A small spectrogram enhancement model, trained from scratch.
Model: arch unet, activation gelu.
Data: trained on phrases spoken by 400 fixed synthetic voices, 39062 training examples, 39.0 epochs.
Rows from block 3, named by matrix and row number. Rows with one number belong to one channel. Each number is 128 + 24 x the weight over its row's rms, rounded and kept within 0 to 255. All counts start at 0. After the name is the row's rms in percent of the matrix's.
# convs0: first 3x3 conv (model.mid.1.convs.0.weight, 256x256x3x3), inputs 234-239, a 3x3 kernel for each
# convs1: second 3x3 conv (model.mid.1.convs.1.weight, 256x256x3x3, transposed), outputs 234-239, a 3x3 kernel for each
convs0.174 097 [112 144 128 105 106  96 120 100 121 144 134 137 132 124 143 129  99 150 146 149 152 153 136 119 142 101 113  97 119 112  95 117 120  93 113 123 109 115 103 124 145 139 111 126 130 105 135 121  81 116 101 125 145 136]
convs1.174 091 [215 231 188 124 124 117 110 107 128  98 102 114 131 140 138 126 129 133 125 105 127 117 105 114 122 120 133 120 144 120 118 138 111 136 137  91 115 125 146 123 122 129 142 141 128 122 128 139 131 139 127 123 138 124]
convs0.175 114 [ 80  99 168 139 126 126 122 101 133  99 158 138 103 136 117 157 150 136 148 147 151 144 130 132  74 117 131 107  93 107 109  95 110 135 158 128 131 122  98 127 124 106 133 136 106 142 104 105 140 126 117  93 126  85]
convs1.175 105 [108 148 144 133 132 125 140 140 147 184 145 113 146 127 105 150 142 137 123 136  87 117 117  92 136 135 105 124 113 158 120 130 154 134 142 151 141  95 114 125 105 130 146 109 130 140 118 109 122 110 111  90  83  97]
convs0.176 101 [121 113 114  96  98  85  97 102 111 139 138 117 140 146 142 138 137 155 151 149 150 112 100  97 124 120 132  81  96 125  67  87  96 123 122  78  70  76 104 109  73  70 155 103  95 122 118 133  97  95 114 118 117 101]
convs1.176 083 [159 143 158 174 144 134 179 155 136 155 185 192 139 178 186 136 144 139 106 127 124 121 126 121 115 116 106 135 113 121 108 109 127 114 140 161 158 141 111 111 128 130 116 141 144 131 142 130 105 107 107  92  92  98]
convs0.177 106 [111  92 137  97  77 127 129 141 150 121 138 148 106 111 122  96 117 158 155 127 138 143 127 129 164 191 141 138 115 111 103 107 100  66 101 119 122 135 111 114 120  83 132 121  72 129 131  90 153 152 131 125 120 126]
convs1.177 088 [165 156 150 163 147 140 132 124 123 147 128 115 140 134 127 112 104 117 128 105  95 113 107  94 132 118 107 115 135 123 120 148 127 156 199 154 123 118 114 119 132 147 120 117 150 119 116 125  94  98 106  87  96 115]
convs0.178 113 [122 107 102 128 107 118 167 128 157 117  94 143  97  72 111 135 114 150 151 150 128 149 125 123 126 110 143 122 104  97  95  88 109 102 111 154 114  98 123  97 103 125 106 112 102 137 137 134 138 142 141 103 127 150]
convs1.178 094 [130 122 111 133 125 132 140 127 132 133 144 139 150 143 124 128 129 137 125 117 116 106 104 116 109 113 118 136 141 125 145 146 112 156 150  98 129 126 130 139 142 134 128 158 139 115 116 121 104 112 123  95 114 119]
convs0.179 103 [110 118 124 119 112 113 119 114 114 124 127 125 135 126 130 108 103 142 155 152 157 140 127 133 165 171 156 101 101  98 116 127 126  98 103  92 124 112  97 152 153 150 121 117 119 139 136 121  96 101  99 107  96  86]
convs1.179 086 [212 234 218 149 149 147 112  93 111 107 107 113 129 144 142 111 115 124 114 106 122 129 128 126 111 103  97 115 119 115 111 118 117 155 163 143 125 111  92  97 112 101 154 165 141 148 153 146 131 133 124 118 133 128]
convs0.180 097 [115 119 125 111 108 110 119 116 125 116 117 121 130 143 147 132 132 155 159 143 152 154 130 130 146 145 141 129 112 109 121 136 136  96 111 103 120  66  57 144 139 121 151 142 124 146 145 118 102  89  86  79  68  51]
convs1.180 085 [175 208 203 170 160 161 112  99 110 164 159 127 166 172 142 121 104 105 114 117 114 121 122 115 105 108 109 114 120 119 102 118 118 174 197 173 134 114  96  84 103  99 169 177 153 142 140 134 113 114 111  98 113 111]
convs0.181 093 [121 116 121 120 108 101 134 127 137 115 120 131 127 135 144 129 126 148 146 142 134 152 125 120 139 123 125 109 104 104  91 114 113  80  85  84 111  67  55 106 118  95 146 133 113 149 153 135 107 108 103  96 104  81]
convs1.181 081 [180 191 188 166 156 152 116 100 110 166 162 141 161 171 145 112 100 104 115 121 112 116 119 111 111 113 106 116 108 112 113 113 111 196 203 180 127 118 103 103 119 111 178 187 164 135 138 132 104 111 114  99 112 111]
convs0.182 121 [142 128 128 132 138 136 147 123 122  44  35  64 138 128 132 175 151 166 129 124 137 122 120 134  95  72 117 119 126 128 122 124 121  83 104 108 109 124 125 136 143 126 128 136 138 129 130 128  96 109 102  95 122  86]
convs1.182 121 [118 123 125  97 101 109 149 138 120 142 124 131 130 134 145 122 126 147 132 146 130 145 145 137 114 102 100 133 138 144 127 133 133 124 148 112 145 128 125 129 114 124 109 109 141 156 151 139 121 126 124 132 145 149]
convs0.183 090 [124 119 117 125 101 101 131 112 128 122 127 131 130 132 146 122 122 139 132 121 117 122 111 100 134 101 110 101 104 105  83  99 104  88  73  74 105  80  66  96  96  81 147 116  98 125 138 127 103 110 110  99 115 102]
convs1.183 076 [166 171 174 155 152 154 126 114 121 165 169 149 149 156 144 114 103 111 116 116 119 110 118 112 121 121 114 113 103 111 126 120 121 193 193 185 124 122 108 114 133 126 177 193 171 123 134 128 103 106 101 101 106 108]
convs0.184 103 [107  91 103 108  99 124 114  92 104  82  82 116 128 123 160 158 137 176 122 123 110  76 102 100  68  52  62 121 124 129 125 122 117 110 127 134 117 112 117 130 133 130 139 137 127 159 152 161 144 141 148 109 123  97]
convs1.184 111 [103 100 106 115 102 116 131 130 129 153 146 142 145 153 150 108 116 117 143 155 133 148 151 153 120 126 136 140 122 137 143 139 140 143 150 139 150 127 119 141 139 141 133 140 141  79 100  96  90  98  95  93  93 100]
convs0.185 085 [134 132 123 124 119  99 101  87 104 151 161 156 147 152 150 141 149 140 134 134 127 131 124 123 122 116 128 140 154 142 124 134 142 128 121 113 110 117 120 115 140 148 142 164 168  82  95  95 107 116 127 130 118 122]
convs1.185 093 [164 168 158 134 132 130 138 168 161 105 120 118  93 101  96 102 111 106 102  92 102 112 103 106 122 122 129 115 120 119 120 124 127  91  60  89 124 132 133 123 128 123 118 101 108 153 153 149 153 166 152 173 180 160]
convs0.186 095 [121 118 124 108  99  98 123 119 126 114 120 118 136 138 145 131 131 156 155 138 150 156 133 130 140 132 137 126 120 120 114 129 133  91 100  91 113  72  59 132 126 114 150 133 126 151 148 125 105  98  99  82  71  51]
convs1.186 085 [187 199 194 175 167 163 120 103 114 169 164 144 162 172 158 122 104 102 119 115 114 120 128 118 111 111 104 115 114 114 108 115 114 182 197 184 130 117  95  88 108 104 163 174 154 142 139 136 108 110 104 101 113 107]
convs0.187 093 [126 112 107 125  93  88 141 121 124 126 141 139 128 117 141 143 114 149 150 138 129 126 110 102 134 125 135  87  94  97  82  97 104  88  83  87 106  97 103 112 127 110 127 124 121 116 134 133  94 105  99 128 131 117]
convs1.187 076 [192 181 178 164 147 146 135 114 130 118 136 154 143 164 162 123 136 132 101 106 119 111 108 123 101 106 105 113  97  95 103 106 100 173 170 132 110 101 101  96 118 110 157 199 163 143 155 145 118 129 112 107 118 105]
convs0.188 094 [117 116  99 100  97  90 129 121 121 163 174 169 134 150 138 133 151 160 135 143 140 119 135 130 134 139 153 110 109 112 136 133 126 104 130 101 126 132 120 143 138 131 112 105 109 125 131 133 118 116 117  96 102  57]
convs1.188 113 [124 135 127 104 115 125 140 143 147 125 130 131 129 134 132 131 137 127 114 119 115 108 112 119 107 100 101 130 121 132 140 137 158 114 107 121 142 126 125 160 151 163 155 134 127 177 179 165 168 165 149 200 207 207]
convs0.189 094 [126 112 107 125  96  84 141 122 113 125 129 137 129 120 127 142 119 129 150 155 142 141 123 104 155 170 170 105  99 104 109 108 113 130 114 115 107  84  92 125 143 138 119 143 121 118 123 129  83  83  89 118 109  99]
convs1.189 079 [200 194 184 148 147 147 112  94 121 148 159 158 172 177 162 131 127 126  93 104 107 119 130 133  96 111 112 125 106 117 107 101 108 170 140 120 135 114 100  99 115 106 178 196 141 156 159 150 133 133 111 126 133 119]
convs0.190 106 [ 97 115 140  91 119 128  78 129 121 118 132 135 111 125 116  96 163 160 163 152 140 126 135 143 141 150 156 129 102  92 120 122 122  95 141 109 131 110  96 140 145 118 138 122  67 113  90  59 139 108 115 112 110  45]
convs1.190 097 [155 180 183 153 148 134 130 128 132 130  96  95 148 128 116 152 128 120 116 119 103 116 128  97 118 135 117 116 115 144 103 124 186 109 147 185 149 107 112 110 101 154 150 120 147 145 136 131 118 107 123 124 121 151]
convs0.191 095 [116 111 116 114 101 105 134 117 121 112 118 119 125 118 139 133 104 147 172 153 157 157 131 123 156 156 152 126 115 111 115 127 129 108 104 108 112  87  73 131 151 130 135 139 117 148 141 129  94  90  84  91  93  82]
convs1.191 079 [203 217 200 166 162 169 107  86 106 151 146 140 160 166 157 133 124 123 112 110 113 121 124 122  96  95 106 113 113 116 103 112 100 166 180 128 130 107  94  94 111 103 170 183 152 146 150 143 130 130 112 111 125 116]
convs0.192 097 [134 113 117 126 154 163 164 182 149 125 128 150 140 129 139 141  68  70 129 134 123 135 156 144 107 115  94  74  48  67  97 107  84 104 113 105 145 126 111 132 101 102 133  98  87 136 133 127 135 148 141 154 140 143]
convs1.192 076 [125 154 117 125 116  95 116 101 108 176 177 136 147 123 113 152 131 146 155 157 141 124 140 127 152 158 126 117 114 112 117 125  84 144 175 106 106 115 142 116 130 119 130 122 108 143 117 124 134 137 153 132 135 139]
convs0.193 105 [136 119 109 150 146 164 147 128 127 115 124 136 170 164 147 120  64 138 101 116 119 152 152 151 123  96 107  72  63  80 126 121 114 144 182 155  98 117 153 138 145 149 129 118 105  66  74  95 122  96 118 168 205 158]
convs1.193 091 [129 122 166 111  88 107 129 120 123 214 218 181 144 151 125 151 174 154 129 158 138 123 135 117 128 140 137 115  97  97 113 119 105 115 148 102 131 108 107 119 110 108 106 138 137 129 128 113 138 135 134 115 111 121]
convs0.194 102 [130 126 136 137 136 132 132 124 137  90 109 120 104 105 157  35  75 135 147 152 149 129 116 109 125 136  90 125 129 100 115 115 114  90  78  66 127 141 100 118 129 111 106 136 130 103 113 123 147 137 131 137  95 127]
convs1.194 102 [126 103 120 134 123 126 111 127 142  92 123 133 152 132 144 154 150 141 155 149 155 111 113 126 111 123 120 148 135 129 107 102  99 106 103 113 131 151 147  88  98 102 107  90  99 102 131 132 141 149 134 130 127 113]
convs0.195 092 [130 141 157 115 104 125 153 140 131 115 113 117 133 148 173 114 131 177  93 105  84  94  80  89 139 122 114 113 101  94  88 104  90  93  98  96 100  76  81 102 117 115 144 157 147 141 132 134 140 137 120 119  79  97]
convs1.195 080 [138 122 121 106  96 105  98  98 102 122 117 116 120 109 124 126 127 132 135 135 131 155 157 162 154 156 150 142 134 138 131 117 117 143 115 121 129 127 123 116 117 122 144 134 123  87 120 124  71  94  83  74  82  85]
convs0.196 086 [128 123 119 148 149 158 131 139 152  97 113 126 107 121 152  80  75  87  99 104  82 135 130 118 111  89  89 120 118 118 109 110  98 126 134 134 113 105 114 109 101 101 137 112 101 128 145 130 142 151 145 176 170 187]
convs1.196 076 [101 105 115 124 107 112 116 116 105 149 162 139 121 117 123 126 142 159 148 134 134 127 108 117 161 149 155 105 100  93  95 110  78 124 168 117 110 112 104 105 110  94 117 138 140 122 125 126 125 132 129 114 123 124]
convs0.197 091 [110  89  90 158 158 167 138 152 146 117 131 150 143 131 150 125  80  87 107 110  95 129 137 121  75  59  76  75  64  90 107 109 101 119 130 128 137 107 105 123 112 105 133 119 112 134 136 134 138 149 142 147 131 161]
convs1.197 076 [105 114 102 140 116 100 120 109 111 168 177 146 121 109 104 104  95 136 135 144 130 127 133 118 151 164 145 110 103 101 110 120  88 148 199 134 104 118 132 110 130 115 152 171 160 128 120 127 127 124 136 126 121 124]
convs0.198 096 [128 127 130 148 155 145 135 115 138 107 116 115 125 132 150  47  71 127 137 153 139 132 122 115  74  59  62 124 143 116 123 122 113  98 113  88 113 130 125 123 116 104 101 125 123 100 107 106 136 128 137 178 155 142]
convs1.198 092 [119 119 148 133 129 132 113 120 122 112 118 131 148 131 152 161 174 166 147 148 162 103 116 122 110 117 117 134 128 130 111 103 101 108 117 111 135 140 132  81  94 100  95  84  95 106 125 108 136 137 131 129 124 121]
convs0.199 104 [141 143 146 146 139 126 177 165 165 120 132 114 133  98 126 101  75  82 157 166 148 131 131 120 117 150 124 126 141 140  98 102  99  90  94  91 157 138 155 124 108 106  99 119 121 131 133 119 149 143 142 149 127 122]
convs1.199 081 [101 102 108 137 138 129  96 104 109  73  88 112 143  99 112 170 164 149 137 142 133  95 117 112 124 138 116 139 138 142 104 102 102 109 101 106 136 136 141  82  90 105  94  77  83 131 129 121 137 138 133 128 121 115]
convs0.200 095 [129 127 127 162 163 157 146 110 118 110 135 132 145 135 154  67  52 146 134 157 144 139 151 131 103  79  63  76  91  86 127 111 108 113 144 128 117 138 145 138 137 118  98 132 126  87  91 114 127 122 121 177 177 156]
convs1.200 081 [129 120 155 132 111 118 130 116 114 158 162 162 157 150 158 182 192 183 141 165 154  94 118 110 129 129 115 128 111 111 117 110  97 124 139 100 124 118 116  89  94 111  91 104 103 122 137 122 133 137 143 113 124 132]
convs0.201 099 [109 121 113 131 132 126 134 100 114  96 121 115 141 122 151  58  52 146 121 158 148 125 134 103  89  99  61 106 134 107 123 101 105 111 128 107 128 122 116 137 134 114 102 143 141  93 101 111 133 117 118 152 137 120]
convs1.201 095 [119 115 156 128 124 137 118 118 125 138 124 146 151 133 143 154 153 148 148 163 166  95 119 110 113 118 109 134 116 114 120 107 101 113 114 100 121 121 113  98 102 102 103  88  89 118 131 103 139 136 129 135 130 123]
convs0.202 112 [135 131 129 145 144 137 145 154 154 119 110 108 112 126 132 127 145 145 109  76  59 124  88  83 140 127 113 114 128 114 112 119 129 145 113 125 141 111  68 113 115 100 126 131 129 144 138 129 140 132 129  67  29  52]
convs1.202 092 [142 133 127 139 134 113 117 114 108 120 124 111  93 101 105 106 100 107 119 119 122 151 147 149 165 167 163 131 110 124 126 116 127 120 116 116 130 141 124 129 132 130 129 134 121 117 132 144  96 102 109 103 115 121]